A small audio captioner, trained from scratch: log mel input, decoder activation star_relu.
Rows from block 8 of the audio encoder, named by matrix and row number. Rows with one number belong to one channel. Each number is 128 + 32 x the weight over its row's rms, rounded and kept within 0 to 255. All counts start at 0. Numbers have three digits each. After the name is the row's rms in percent of the matrix's.
# convs1: first pointwise conv (encoder.blocks.8.convs.1.weight, 144x144x1), inputs 0-143
# convs3: second pointwise conv (encoder.blocks.8.convs.3.weight, 144x144x1, transposed), outputs 0-143
convs1.93 100:154104154136151103086088114176122125163097109170127135140139137122104180092148119137108109143110138121127064125059121124085142134165097140163146121063144212160115093164176094153118173132122199088155133115145162106114174105084107098149119143124089142110171104143060133153079127080091150100157114161117155109182186113074157148096117069080134121079146139082114118160052196117140138064121135146071116049105118162127103145136151134113100
convs3.93 103:144072158116128100150168102117137106132172111154115136105139209165230188098097042109096161139202077163092142177083101140131139153125136081108183157087129048138130146133120130133091094124116161176084156144127124097104141117137154136152110102164132058115142109094173191142117182164166116148122141159139169198129147142103154124142122102174143144077117119143120106149126168126138097182133137105171099133141130134099070147103140104076148
convs1.94 104:152128111122088111161086097156161200110166103188048133167176098137130111184127142116129101172129167109078139118142130185141088157142109172138118099133123109107115080100174131099124128173112127079137100125157072106077105107078137084156096158135069125079121119074173121137077118129115076101139115108114175157135134132145141153088094114098134113135129116090117076169107184078126108157141074129079131104123231163171135097145187176124102
convs3.94 099:118182066099144096144165111140173203101158173143094170145095088135142152140113123114149081124086125211146093174125134086147152111128137149117122058094169130108148117108105123185144154112128067137088153144075075103063118119049155114106110110097144124113157140144157157107171192152110136110069161119151145153124069120110123087121167105136144153127154103123197101012142107129158124172144142131158161124098140131137160174140162109108139
convs1.95 094:133112167163156079065098166137146186153135160156124085131110081197096156132190104105134148122176088161107112181156061110123136156099173166070142125139178124164075135144139131119178099110115130068085137129119150156179180154121143075092154127139112072145118098126133098098149127155153108168096148140122056163104150132127152098179110090197144153129156103136136170127123137070169130152107134114135088107143098173117124100128175072199184
convs3.95 098:173150121130197161103042117150136169168105152153119160103108185126128186061130068105143121138158165127137096160138170127170059175139118125074114134143156113150132164136150120147121127141091125161164073114120176108081089211105114118170159124174128122151157114114175161135132165091112151160183137153145141105126093070074073106104137147109091062100091115137146094116129078150094105170147157088156185144191106099165130111095110110130134
convs1.96 098:195066123113208095134137095106160103127137123143181138127137120195155142159135154079170104157121118121133180103194094122140136173121118194100139078039157123153147062121097121135146149115163128126102152104105120125141142155185117144094096178182088113105136100129086117134132129120095115094140156109098116140159106144059146104180130109071092115122135144140217169090148151162072115145178105125159146092114128128157132144170200063146123
convs3.96 102:116133138124129117189129094172105104087133136086096171146155185154117124117105067089145166160153082161108101120121107149089095154131103139140104178079108141141120138114060088163094122206130078143060153139113155126163131084169162114141102140080146000123115188137071131144131163106198115061086113102177106088096050126129125166140137150121106120127114095102143122105159131100155130116164135123133122149118135131140103131111100109189084
convs1.97 105:141142073153080198149129172096177146107121153128170119157226105141150147102080094113121150159137111166123178157144165071100140093133103142102119126199092123188188127104095087142116104156128085144167175100078147168098143131121096153139136082092088109119128144115115068128180155175131160101090063149109125108122151141162139084099132120102076090131084162151111125122189124088102180192166137165150125094125095168161147117123098142168102
convs3.97 110:147146108077141130129111105059144050151132093126125100131131094112112100156127088110118177082117137151181113052090139172117083134156109175135146132138127114131186107145195071182153172120119107153102118084120086155151129115129104120103141166127147141114183010111132136116123137077143143159116128145113120124097174111098116110086118144042154161106126164140115096078098149158206101148155099134112136176113102066181142161170121172089145
convs1.98 099:103107139161139119126080145112128142120163153148152054144140137155147122126149100135151132138101104067082092139112123099121224122130132147142106083174140114125100107169148120090115143168096140095158160045053090100162166161208136111143083087100125121195110090074127137131157196114113147135132126188161143112102071128154102167143107134082047134140137154060140163084110122139148104153176111134115134101119120087073132126116138209165134
convs3.98 102:114139147100075110115187110099136134124121078165115203133154080165172107137198130167097132090055135141099113144152142131153088137172153130121147175154167117054152133113141134077123116130125152084117086099118155133129152098044127150085083145116140181133114099107183104138169124147112110117128203136126177130134174106132100162167156084132142136168148132133106150114084113154139109093056164102114085165154087176115087168099194100077185
convs1.99 105:139124151090158137145099156127116121142096166106101144146166116160110141099121127178173093100114116129142135090097139130176127152166068100160115126188078051176064143117135128155134168187102178151129078139168087098119168107139087130156052119178097155172169142134125141122112089123086084100131091102173097124143090131106073129132157143060146149160109088141108122105078203095093135112119127113188138111158153186148150043118068109158123
convs3.99 107:137188088086106162151125119148135143108150163129128170127080130068084104140171136110162086174100078155088150073112110099088064175178122169172200147144128141143034126128152107143155099179112106131161152128127113159138143056121164127143159142137138087088106116135132112121097126152074101106187111198093145134084111089094119118108126143130111080145125070141170171134104146160133117128142126211108173082147185099119138104167166164162116
convs1.100 091:144091113106143126176116160101115159129196132098124067119107124141061152132089123189103112116206121167081142084202214123152116132172134158120065051124106137123103147165154143156129124127143089146101139158101122097140124113153119189156080129177159152211123112123057124149134132130155127123107108118154139099160121158126102087118075116177137119076150132109076167087166090127066168114107153118141071168139112139143122085143101182162137
convs3.100 096:127119147162139108120137117124092099183115119180070097107115073160126135080084228111132126152117087149114112117129091184096135109189117112107148166127136138093109144125132123120100111076187196094045148109165083139153126162179115140165199141136093101133100139129161098179150124130104114129108106081084121124093139155101144132157114124109090078148190121147058129181114138106102142095168174156108040168111135104059108133146091146110113
convs1.101 096:120145136143088123157124077110112149113105146109054118139144145198115103123121092106092125137162170142163043119090090151173139132141074111160093117112124112159153111157100154143115107138185103138111147174102142134158148103120166092218068217111085168144134121110129106153087116152159121157094155126125062120197168125124103134144161109182131068080088120102154223162160177107065101125131103120105134114109141106116104105123169162152166
convs3.101 096:147186118136108143088144092113143137129089106146121106108106169194168101121120095126096065135139051174139152087127102123102162118156138126093100142143141142120129142184085109120129128057125163101097183092129058116126115079120116139056088115142152096097146136118063099138138139051102118166127131097169043109173150141136144075128095120127124112156152150092167113121137091093193144059109116182146167152088091132160093144134081084095068
convs1.102 096:113099106099097120091148052059114134133106121139146172080130148101134111102156092122122117137114119098149067153141108128184090141145105100148077121093144096151095144156120149136103134080156165198176092119071116172101171146143116183140151133073121188177172139143135156182165122145147132159079105165171127084088146135122137165114095107221110146184117106173102157103157139098141088110097130130159156087113143144173109191057192155128118
convs3.102 093:144164166117088133134122106125117117107149188098125119137139129181105099160120194089099183132099125097154076140146109113154109171099112161157117123086140168110130104090093141108144070138144162113082120127115091101115100135128109142109114124177098154185119125125084136179135064105186194112212141154115075158139101157163113171149124138114126134116134089076136040093074142133234123170094097122161168096131149096078126041123136139125113
convs1.103 108:158152171088144083207141142091111065080185162094087154104147155089105161122103089118083150134151132120089121070141157147130119114117081079133075100048110150128109109113117140182144144142097130086146110092108095110140122117222159140111109103148150154126150094190136115124143147098117083088111167136159123151158133165172112052141170108148148186134188154153102118191141145132109168055105123108177099106169162115166138110121135099091112
convs3.103 106:140104121155143115123164182168135126146176140138129131155137050119139105111158143181147125145095106099158096168153165178156116142075137108139126093101098060125206116091155181172140142142153106163047090156151162141184070122029112099162117113118122124118140129111123134168149130102148101166173121056129132117145123111058188159139156133129096058106127137114061172125135129133160122118133124137131114142122135099157143126170150212098060
convs1.104 092:165112169107175111091138128131123099119083135128107138210155172086100120106146096154123109163104159137102161107184154109170092160071173163172088134127137134154124147176145093116086117141072121110183158210104136114171128134138151163070110094108110120163170145147064091129128172096095111076061143153175131130103146180072124137083119145116129196111151063083090078114144118121143132122088154158113099076106149097111103128204133094131130
convs3.104 094:155146154118108194109136075152075141176118212173114129177132087137139118105134083126109155115057187168137104132146198121148137125159187079112141047092146132142134184178119139158147119125109136165113186149176137104125103168120128108116107126066110123112132083087146098075170147166141184159149080162105172129153089107130103102145160146119167126158106106121155157121077131123091097151110095077135163144160098119164151118138141198200115
convs1.105 100:083197036094103086175065153101118092223108134122138157125171093163128111088126204145122100132139147075085153107121185090144124119164097165174112121164103143058134135119144080115153078102151107111142105139084183091176180154113132145152133069109110144145113105105113120111101141129096138111125151110149106139062085168063169112088129131140069105131145179159197125155109124097090151105095144168149133138121102124145114151104143142123123
convs3.105 098:133145055139101121125163133135137159156130133152077163094146123175187105124097134132144164156083147133111076150154088122176130121098193148154054055107075091113099146152129135144200136182137132144153123106079140126159129117162123115145125165092165060103107192144142098103145139158129137133128088164106074180083218091098119112097123128143161202095083151107135072094129115172140111112106173116113093126099119150122148139139097151062178
convs1.106 102:098159180127099094064141131134138146099124118081100109112123117143116142170120105152129078159114093191085107063103110123163126163116098079114070185152104117142080049123099118141138124115146124180112141144135129124085118136154164147136163107141179157156092143124152167147079120128122208112126129117228160117116118131153125103119153140066122078200159151118053070089177118141145151100118137068079149125163170093151069093088147144119134
convs3.106 106:128156131091146159143098125149106114111131136093138120085210158133093149145112105073070141100114149150074143150131167136140154136058120138088065163113173162134175122092099087125084156139087129108142172128147147111085150138116124106122169132099161117148184110062133154116154133111184108175145126104110105105191099097193124173116078162120034125119133127083057152141171140194150173162147091141206161137104077171121125117098103116141126
convs1.107 101:111168127169124117157186142105188144121057075154157100143105119048073181155095098060147196192096122146116144173122236110067100126116112133126151123166145077130103126092136126139115090130192068144117149145144117144184126152111106126122121157138061150106172161126147121083147171150142184110133120169130144106112114126158075101164104135160055099138114150134129114081115118191081160153154122109139141133117135113101150114120091115131153
convs3.107 100:099135124117092134168118068139128063150168022109196129125146127114109097114131166128146129135180137126161145079157150109138093188156129183120172118107124110143122097138180102153135098128141148062146104121173125120101166119104127135164138137128151144092171136128159135101120159078176101166082150150162142167213137113117113164157163143101090152159160147134065142146182066123040102105181114162094130194132174164072129151161120147120121
convs1.108 096:098084128088084071090172086083110135146135161189131147139181154094070142139111137053179103167149060124164124101115123127092177112163092141140101170107135147085145157127155103073111156156146156108102119140151130100183171133097179077093121120108101144101159101122102171129148114137131184147176122100132183196125137123132076128174096139112079141116183144134156170114123117093122089180093157118123107103148137027170089158108161164117136
convs3.108 097:138170046165138132090088133185137145114119133155088110119131131121066125148103034116123159106180092144060112104096137075137095147132114128108094138110105120176117117130112121102116119104104112078139164059113082135086106109108111044075132113089133142169144095137110107069126118075156146104122133144124123137145127080180071140134078092115135091089115113079156119050061135153120100115114077131094150174067178110114117124125134107105060
convs1.109 091:113149146168163106161158181146132139159090131121150166151071092123142117131185140099123146158121105082156137141127075106125169145144164116136082147046112123181149065155126085109139095148169135098193110083119121138063167070125058120148164137107111090161194159072165077189108120106210142110137155126078161150169179150175114125089125165112148152098110099104094102146115122138101106068103130113179076113153089145154119142091135115135118
convs3.109 093:136110094089087124162149116081165165128143182180112190129180146161168124138132056034138204115115103122119070182104135073169073165164117119142095162104145105141127088121110131098189150153197132139135108160112160128092143102153120138121140141078122065171134116184145144141069169148175085118117172128140140156162111143080185170152156140075160103139142137107166079146129116123113123125133145115188089157130132113134139184081125162140113
convs1.110 090:191128135102138076181090115085138109133120085084120119111157126128096113143158166149082145188150128177091136130124144160187189154119062139176167153140090151069092125122150120151194101114097096078115114104096174148184167147100109155172131136184093111105094133098139099109143158098127119081126158097127171116180085150066167125163147163100165139179137141163123121132139140167152147124090114136191150134106176133175109128106087226155096
convs3.110 091:132162110155116161143173139161124130161125170123202134144110212111187109171134194164106108101145129167130124135174139138105086130146137138197158136144143137137138138170125086101112104113138194125144159127077136179133200157136120133170116149131099153127051167151129172124147057165137166119075088140144189164136114141172106069181173128153150101183069173109139193165158092110101128105163133132079183125157143117103090124096153123139128
convs1.111 093:111108152095112128140120182168145112087152166159159153078207112102110169131123120151098062126149165104100166053134139094168090115171154136088150121134123112140102115113176104140137183127102126129077176166078133123099085176204135113129112144214145140086095098134111140121159134120130143099164147132091119142171118115097079099098118158122121145113235174138130094124120090089190116109120130126085164051135106090132108092113148130074078
convs3.111 100:099137052105104151141148145145107078087179207105071133112128184105064148157123082119068136155087154104159111116151108137114105092094147180152084171122137135116151127094130093139089109155146083091073091094108092158105124129141150136131130116118142038095104135106121146156143189142165141144158105108131104115087061106123143172135094156150125133073142131154122144161143077176170130142168083042124138119059098145113106124088095169183111
convs1.112 100:137086108143119085109094172155164079113137164162161161077104124163136144128185139124153120130172122124107123146131125116105115136123129121156164120178211190152110080188117131126142118112153128130127137190147152150178111116137180160173142100156123140102120079172158129161148056153098094094147064153187105121153065137065089119161104113118106092131083227133128062159150143117134136135157162134176188120073128154172122091181164116127105
convs3.112 100:139067114157109078130135121062120202110118122146138135148149145100170136195154211114088163151106128065112126138146105111088140094181110195115124118170175131125115129131090175125128201134128178138163121111118167163153140079136132192126156148157136149131142091188144123130153121216057131163096105164184111141161188169121173129100118145102138121109128162179104146128118152165088167110111119139054105120146173092106124131112147126087083
convs1.113 105:162117071190088103163119120146125096116134163130136179136091152142076099088112106086147153179107089164129088147151096120104246122091175036080118104162147133140160143137094144121104102176115146140123166125153165185115129130109094167087124108115124080123099116100159047114116130144095071109133140122157116176162104124168152094122153108122137132142127139138156192143082136063157114092148132124154202128123071173164146105128108146132069
convs3.113 101:149158147053142138192189158134128085124096102131095163128088106152079119154110108132126154110105120117121096107128096138137104095133167134147142135117158092098150095134194118151121111118159066168158107142135077108157134097155113109142093112156145101119086102111134111190109222102140120113151140101124082128118123068132099162123120122127154121168034097167100099102130153129194075132170073153149117167041131091089176099140073200080116
convs1.114 103:091097121097115119143147065110127126225117161129162037085157095112103123126096080127105071158116137129157042106105073090129119084141117130126137106190129083122101190183121089141182114151107187093120174165107156155155165088164028134090184145152100133108132101118152140120132110147121132091100151115167111167077102133121163114096149131174134125085130108130116124126079151114139142125146043140115155117101150109161112123099148086153112
convs3.114 109:151097159098194122137151125174120126166095135163071172148115096114092105120171155188081116112080090099135120101168129140125073155077190126109129148083135162140085130147148090140117150103082150182133164143121141156112207127148119135162081106078138169145109170114129163171099143163181181138127106162128099094071133143121111168173097153137168150153067069153113155111076145063165081136128120049160114119181130130087152148094146121155099
convs1.115 084:133102119174134110114085105134200101137072174181140163141036086186120124131141140126080095147185192145109099109140140118105103116130046127114148099078153129095131108105094142162157083153118123093117172129125189160135098166127128083090116161168081045150132102132129185119094097132138125162137148132073183136131142098128120185153143164173156146132174155127073204187082149116095133116152155123127132109154148133165098128105088151150122
convs3.115 095:108078154201092110176112147184156095114139085141139104093141146145121080175127122135125125145185091192133164092069081125122189113142148129176168104123179129076120092139161131110152133158084077138106167146130162148171115113145091106100140128136118052118156119163136154134096069126142095156041117128092132121064164114140153126108190122097159136146092167100180146152174131157164107164113136162072122122140046187095089146142148125128121
convs1.116 097:112175118049111121119054133158152068165108129126186122110095153110147109089072142137186111146184080100175167116124000139068140127175117145176201148116156080110090124158137106118184189154123133117110123125149099139095152103146113114140139137132091125136149170171152129094117123150072143128148117147157173157166084125144110112139113118100132161119105180157153163089158090136111181117104153141148128178104101133123130115110131118111049
convs3.116 100:133185140036079177112140123103148167109192149162138141117186178132165097103151178150129137131153104185140200103083132079137172104152144167103107114100146134158130109142078103158135110095169154096100118127119150108118158110094079153110141082174108136174098106056121097078077139105139128116132113128103127150150177092068112131105163124123097162154126128123110052107113135126149132155170133148208080108146135146086200127119129147058175
convs1.117 110:132106145153110109076108195153135115096138121087114169141100046109165146153084110112139117107237134073161133177237098182089112131163123131123174123134099167120115053167131075147091103160112102125145115113121110143120141076117086104133095154166110093100158143138120188170120134098129116133138123160129117119137106090177152121101136091179129156071133183129087179131129124118079201152115161116135125099141095144128134103154056102116126
convs3.117 104:149149167140145159108135199150121130139142155118082102111158124146140116224096195081149093139104077180173122181149124063124127138107132158212174182077165103135086146145108116065137097198111129167150120123122079104164157088124131156099124137115161146122117124114121150199072075161108132142180125146095119108081161104125157118127117117097160069102098148156129180113161126193097117157147122125138139121133186169102108130077110106140081
convs1.118 100:132200141079114081200136131094116090100138120124164140152118115171120125118148165128176190112194116114148144078108100171125085151159175114125113097072153120128157096072132198073155132071126144149119179130107113100127154175217125153140185141172143099172149109158126166140147146128111151147099206113124116098201124118116085121153140123149172157140133171096112139100106166152107111110110091114186106105102120166053137144163098161166101
convs3.118 107:091125067174126147105083144099163164125153119134134103117091080113107128140145075152102081090130149073158174094115164095094133173142126125119103185172165087123109107097172143079121127107097106072130113142162104170110102056112106092155111093153123129171090133104122117086193166116085145109163128110147145127204137151163078112123116134155131110132118077108114145157114096150134117078104095097000130109136190103185080128073109123147138
convs1.119 093:139192102092125114175082110079178139131140152119158077135089122152163113126132151144106163137170130128119146126120189172129094249171096201133106132167172097163139075130161126108083147177151053152058091092168144122135180138076150124132123124124139155143090144169131135120159144119129119086156136150165130133147140148117106124148099112173121123114163109089031174119141174129092168138059157096183166132152143155149120091108144135120147
convs3.119 101:135145041124128138137114175177139164130140143102177123128129108169153120128146010166112130119116148153127132122133096135141128110053130049113095128098116129122149168150118161139117107091136100184112139136129141105061135232127142044106135137128154122160171116092115135107168178110193116155117124107152083144170080124098125135120112149139137139121127144135090110007106144108162112142152142080200138119095074132155143152121127127094101
convs1.120 100:158125113147125121124160226095104160154152073102064168141173146098093111092094139140137153168126131111041134112146126132138133213100142121096169137176136145118124119150107162133165081140159099103060118195091182095191156127156170142165147125137116102045144106122097089107111056104130120087098103104077114106167108148141099124130162093183115149107118150132136132143110150093061135146140115092166144090133138171180117170076130116118159
convs3.120 100:165137041132144147115083113123164141089173176156132097140129173143114094127131036094109170112127108171139159121161090174140199143026126077110164098121113139134090141149158164163110164101082169109130127148072073108113087166117109126144128146043157090182161156139105088120122155147178125151127117096111105123157064139141139154116116158103164126151142110149176167057099144141168138167172128129173133120102077139147131130165103135100124
convs1.121 098:089195117106172124135056108097112174127157086109096189082168104119150158120158107124151131128114126097188098127125149116160089154168071151151070138169120083213156133139144205159125191174109116137163106131161112194137128180190129101101145106097095103150147125149169150082073142083105102165108103127119097154111158124134111176164152093086116105120095068111160141181120118108110147154090162128135091114145157097111142101121159203134152
convs3.121 097:143091091135074165136127099118152125116153121136143117160111128116091111134146150099143063175125101111188135177089157139141159166088157140059097095164128114149106092158119131086129136188152129141115132094142143132143085152222046174165049180149137134115125025104169114103102105172175148053134164116119139107114107146151100150117108141092089114139148114120145123137107103077126104107169147054067155117123154127114145122081190096112111
convs1.122 102:155164106127154103101099125095179098135101071085120141121167066065113112109150117132136137150128039128114085127161180100127113135134119101166187124146152101139139077157156144128183167079108114074167083107127148131148033028134155112130151108060102115142122130134189085142142128135111120098110169121113195165117120160095104095161127111102151131141104172131134130147081177100162185107168088135137090153057094133120117113135132172168119
convs3.122 103:070108091170160151158132102132160099104089101119060147096147116115143138129127153194110126155087142144110154099151192159160145105080098170148159123115080114074181127084108093117130129106118076146151085084148139163101046075138126096105142153059092142096121158168211103140166085095106144083156096117091156129091148154116157133119089137170129140133156123077156134085144088123147105125093087079101130120069115115081110092093076073172127
convs1.123 110:109123016135126082154153090152172154120098127111136108138112135169128100111151083080097099152124133135149104097160146122163082157110092164101136148148160062148065074085177136146084133155121127169102136191133123159144150108111122163118138123117126105127092175124131123131133121134107090111171135128097133121172096138176160163073098099073098093148089173120137141131159196160039135189147197147163196084141124150111093090161143107157179
convs3.123 112:119129248131153118126183073094105113132098091150131140136144174125152161133140177151172176168135107093100103159108096127099139115183106110129137098142171106132132132123113087125094157147121183102154095126126147130197134067107079159157122129115107127108141168189123124183081114146077137128120153150150160127131243130132172147132157133103156131130110150204120115247157111153101164139139143087067103130131143139085132127138131156149157
convs1.124 100:121125121118154217173102102114146119148090090142122121136167095145146113172114099151100111121133143186132124149133113105088144099133163122146128135135133135134163142165128133093098099214127142052202148077105131137075142146159069168131193149109082090147164184149197138107160139115179064122121130135118159174081143109112093142126143049120145085150168086105069143148147064147120109134103110112131112116047098071170138118088097147096113
convs3.124 112:105074098130161159129069179094134150132138158077112141146153141119090140152161188133104099115064096105121138102113139181136139172111090185137117064114184169104128150158145165168139092160217058151092160157153149157157126146133157120109086119099147128135174142104081175149148145168117141123190073121174093125120102154135189137140120152099072159099202083127117179109141164142096110138113124124106184066148083121133135121121181118121179
convs1.125 096:123099158078144096121059142173145145105163141122146090134117057128127132142148145121178134086126031169156125068171102099119104101137143119123172118163120109145076137109171145107174199137106121054119143139185115112096112132255159146125112134174158107108161169152089126093167138087140132142185161116124127134131139147140097103125135123067142133143081164146139161160134146112147131131155172135129150107178100126119108118173128150104068
convs3.125 105:168153114165152126134092152125156164144120100175175136184145140147149163120124154123143130107206145169124136091108124045173202135142097070090171130105171126082151136127146188126080136097175170159126124144104165053126134101125125116161129113133157170169183183167158126131148150142126114159145178101108156151176177165125174107122121146098184180147097155154116100131160150117128098177192153156167080130148181175091138170158165136119171
convs1.126 098:074088041106114137079133133159078101140157138137097219154075098163147155102163145151111056152084156106150149122138140086131184114115143148050120088123170081135132083141108183103080100139067098107117184190104115125133110192166148113143106117190102132116091101140076133098068146129162094131127187122073120062123113125089144120128155141148109149108144148177106121176120108119147156155112126114114159113136172175096145099102144143148127
convs3.126 102:097116129149094088094215158117167117180137153185162137118134116040101157176147056142164137083188159121118101132152111136142132071102140136161106133174131147154106152097149105155126056165185142136176123094184095181132124097103143161146065150131111152171129113125130116161170137140110137142100156094179219118154120143111089114165154131156108147108147108148093138133119078146133121085122118071135125178110162071143047106112112158097116
convs1.127 110:178186159090124135097142165086157110061114121063088157126102102131091128143119170126114177078097160144098137028113109124089144147105175081150130169159149119122178097170093078108106111086110112183084160087138125113133127169145143095061109129134107142118094082111172092100119103153152105104185159166117088109170133154153122117135119100231127179117133098115113086149059164141105157143128081113136143090120163126143136190159132151136135
convs3.127 107:105226190138085181116127127116106178162130130135177151125098084102124106074140202100145119140093091109089129100137122067104136101099108135173158162135122138093102108169140091197089105070079137121093129127066091175181120095145110094099165144109162151075155139123176146130178160125111149135143160175137144148138085076132086156133175102125108094168117140133108159143174145156148110136156161042067114123104115094128144168115154143148173
convs1.128 096:170117097194158179083111158094083136140131170132118153161086123105088132068135153099167130141133165159130129131150102202143157155160179131124133160153070107139133096109125162140098116168094126135094170124130158122085129142126122079089098159089116187135177198145161083141079132075148141108051080106115111123077199127105105107149163119139117118104104138098139111150104066107167115127164052127064078140167187113148103134127154167141077
convs3.128 094:091157140109148105136169079094104137140126161178137131137121204111113123170151101124145088205166129129107092137160163140146127151094103168174146142117159158123112164170067105117088080124117176163096118097129117111102137154108116154095132185031138130119182133138136132131134133126150120194137106139171095166154095123160138140088116190153146086144161165140047110069111102116147127117118099135055099143139176183134177140193169202098101
convs1.129 104:102110151127114126205163118091177125144187170118208092137177139108122139073138136154188117143111103164143118064128211148121133161092141134101153144203155151117158134088074097125176140149130071121076139181089145050138162162144156177145120086119185152113114171133097082135117120113151090124066158130176148133128182150144111158117136118153118087120135137123152166103164112143155188166106102151133114108155113112116140118084196171158099
convs3.129 102:191152167137150200142153131077125036082095118117172084157125068123076136117128160122149129152156107118126184127151179091161138141117136161153154102163131116115102114094173117091093088084097158107108069137122134073176141110110144151112148134173093179111157116099091183202105078120139120133147175114174144106112068127141172148143143107137125124141161153103071184119110052088202154090093116177157118102144121110135151124129168131099143
convs1.130 086:131151133134141102177139098137140123147136138168069130174141143156122128112104136123158108138147096132167078156125155096112084095144106092097163134179088148169120102128168134072113085179101165126129131066069109123133138147152121073093096160152133190109204124130161159142155071182147110099125157090087147136185069135140128130130152133082119139124088153210128087117104205172122119140112151173027128101186113156126112140114185074103090
convs3.130 090:097114187132119139090153129150102139130116102150055112096128146136132139193145220059130177129095183177166108132083073170095162117125089088125135141149097093112140143096109225162103136139129183104182106121122112102123144125130176129177110132110131113105127170161198107101171165168061129132125155214111123113186144143151174103088138152073143129152111144085071124144130150175120116148110102134081133143133108148125163113119101093087110
convs1.131 105:126078193110141189139140080159135120191107081089097122099125098166099116158128095174135125152123116112153178148082181192129110197140161187138117121154078117109105081149146152104161137074178116099115125184139118104146165174075132182158156157077090186134151106127145144067138158103151129139075101105121178132170090136108084113150155099127161150116198118119077072080122152162137136086069102160128146147110148146177138154120120102114144
convs3.131 108:137136089145123131119098159155141163150146138143156129146100113136103118120147000152150150123168156131130110106129118150111157114111149053104085102110133116152127141172066174134113116094151061145078173144124144076036136195112127060132138119098147116146160138125121123124137185126170134150117134110154107124156095180079088129129132157130155117119163165208104126057126133100141143164121138091197112142101088122170140159165146183087118
convs1.132 103:114147114163154072074132127052119143117141066183132174154112067118130128136209127097120132091160124089134169156171122131138117132152156107130084121138142137149111174181160114151094064158136148114138059109177075159108065123176096127160092117116086114133166079121102167097182147136113119117151136137129058159116141112151114133111120156095154176164101123144084118076103112173076084140152179170188124179124123165073187134153129163153138
convs3.132 103:130124131160150124096126122125083125111119168166117089109114112157091113090110132156141126129103106110074115152185139181109104050132123143114184090154094167092148168111101163171109127115152137152087117167160143075131144149093132084168194169061123119046149164175107145100126105128187131166133143102144120088125235171152179130130110130108119095105117162140118125070184185122201169152119156181146089125109095143130127109171143107067142
convs1.133 098:169128079111124128137116031112162099098123122082129115136172121137076147067186114126123123152144122070112145157128117098159182136132127159129148075195180121103198154131085104145099115098136122067158119068089149138079126115124077098116155136112150095149152100136181099114100175150101090202103155060197136121094117100090194114153123071151155102121183098123137146124156140139172096186161121107102122073141088117131164144113112134101124
convs3.133 100:081145127161046121093098076092132119094104116122087104182177136127142188136117120109102185064138161120120143146137132136166108098136132092157117150139138125089166098127074167118124160183044174103192121090110093127176083117132125140120173147105130084148121119149138128130131074088148139165111115114141115115105147115074106129089154124116163153103060170094185059157090114112059118071176106214160128119098096134153173136120102128095126
convs1.134 090:152165168128181085169094082121134150093217062119118141137136152110100114123102189150077147154161144071119104128121122157107149124143172112168130177132105095098123110131142091098085188130086068104090144183112176144126064141070124089128155168124108141130149103203159168129123078114119086169124081118159160162153153138096122171115135085152140181140141121028099120117144171113161129121152134103126146196125087112140141156123176135163095
convs3.134 094:148135152135120111077094179127089156171158096161192067093135130138115121145140138135153145114136102133121103214150159126149123115133158177107183191149113081161133102163115177125133161167129111090137098141142155123095119171202152167176138147178145140109082189119156151103170112079135144105163122081098141172132100132112091146112091094159116174163206133144153160173157157127073084159189114075091140135163142144128057112081123149120184
convs1.135 103:144132103166092093129097146074114106065158164141160120096122094157087128151091093126114128132153090072174147145142121157148127110149058142132173152110125132135111085106168134099057164164140133097159103071137104157161158155109180155091148117112111139199160068175094111155072163099077079126122116098122117085092111111127166117146170083120093086120120093141102058160166140145156149115164174073167196116131051139118077143090116148134087
convs3.135 105:154105134121088080152111091165123166121093090105061115131116097148148144119091129067171184138136087047149167183158111084128104075138120150095130128121151090114138150124157136116113110038124140171131066147187126101183130130111127135121195176145113191113179072124162139185166121116105129171141147138127068165160134074114148122117154098101071137103090177130104118160111152182167137093156121118089196106115129136194142113112143100138144
convs1.136 096:150108093129121153145100115070177053084154139127134138114119114183165131103147106121116189155112128146135123101112206170065148138156152143132107076118141086166137148152180138160104158055114118193093163189155123153117123158123106113152052118137114135121113014118134113045121159127105121073167125135161111104078165134097107109125156083141127096124122125101122151143203071115137135120133181141116103128125091135174147170071125149148107
convs3.136 097:131126152148116132162106145083196108096098152094162068123091139118090161066191137194123123124151097081138108161110115167146151180088137130080082130133181152070158170158156100120148146052048142223111180144169188122110148113091143131127113110118134127167126107124105105134126131104132151134059122096125156106116144137134150135188125130125175114096178136132129115115090086066155139145199083149120133146096136094164147165140089177088110
convs1.137 105:109094205160197168152134147143109165130156179127189163134095157090105170139127147121098164131181152122125115117096096138116115131086128166151140135163174088127117163117183146125073121114126105146134170130158128137092153114143145118167144130103144066202098148129097181082116203167084091123099171126176131130187088148101086104128116152142065111091151132132122111065135144099133099134203080097141208158100068147106116175142138137152087
convs3.137 100:149116139092119173143150100136110103152157067172124087160147162079119108080094166066126090180113110138103120131113121135110110138101103107195115119134108102141144106151162096104109152125118128172120174086092114117146197154161115057130066111057161093125158134130140163139122081118107131139115172172121091088076098089100139111105093103080091095089129109152187148135177133160079135163138152073202149134188175143098185106167188103083114
convs1.138 101:085063158121118102133125140166170100043165133122121142093138113132103180151140145140053044146151129126150129151137087153137118115128189144060153111096121056122067144132102138170123154163096135170090144138083120138066156137101131126110137082104157095123114110082111078147074099127103116181130076194154192159119100164150145183117149087135106155159189116141102125116160074176143125142139152164097117143159117132192156130105147083091145
convs3.138 102:135177150143131151165107125096107137188137129144165078087144142143068151143150071092150128173115108155119084088179102180117145164090114113093156117148195158181158174142097110086156119119155192174155136130159081116175144083124138145162105132149150069130125139123118113079130134140111132127192100104157168128092176184110157138117093115060066088064231090163113147123132107120100152113111111114104151127131097171177153144103126134197126
convs1.139 102:085080160134113129139105113150137095106107141099101160142061130191184164138084144113110106137136180119182146103138106143142169104170145175154122131060121116106123145187111093138146157178135153167121141106110120201135156163139149172046137103145166147129119061102068126174139116161065143138126082120145137207066124151157148136109132118161133135127138167129062213108130128119118159109124133150102085200106168205126153143132131102108164
convs3.139 107:185072078105169090171150127169139129065184152132133076125128105103129143047133144114142082167103146128127110148127149150117145200166163135088104096158141064150078121115114147180173105132102150136115136148131160119125117196139145118125137103192116097108148099137129143106146165079179112133144152106169109093097080031095149079076134105147138186078136140131165100160176161079115107194099139142199113115150142133121158131121096086122109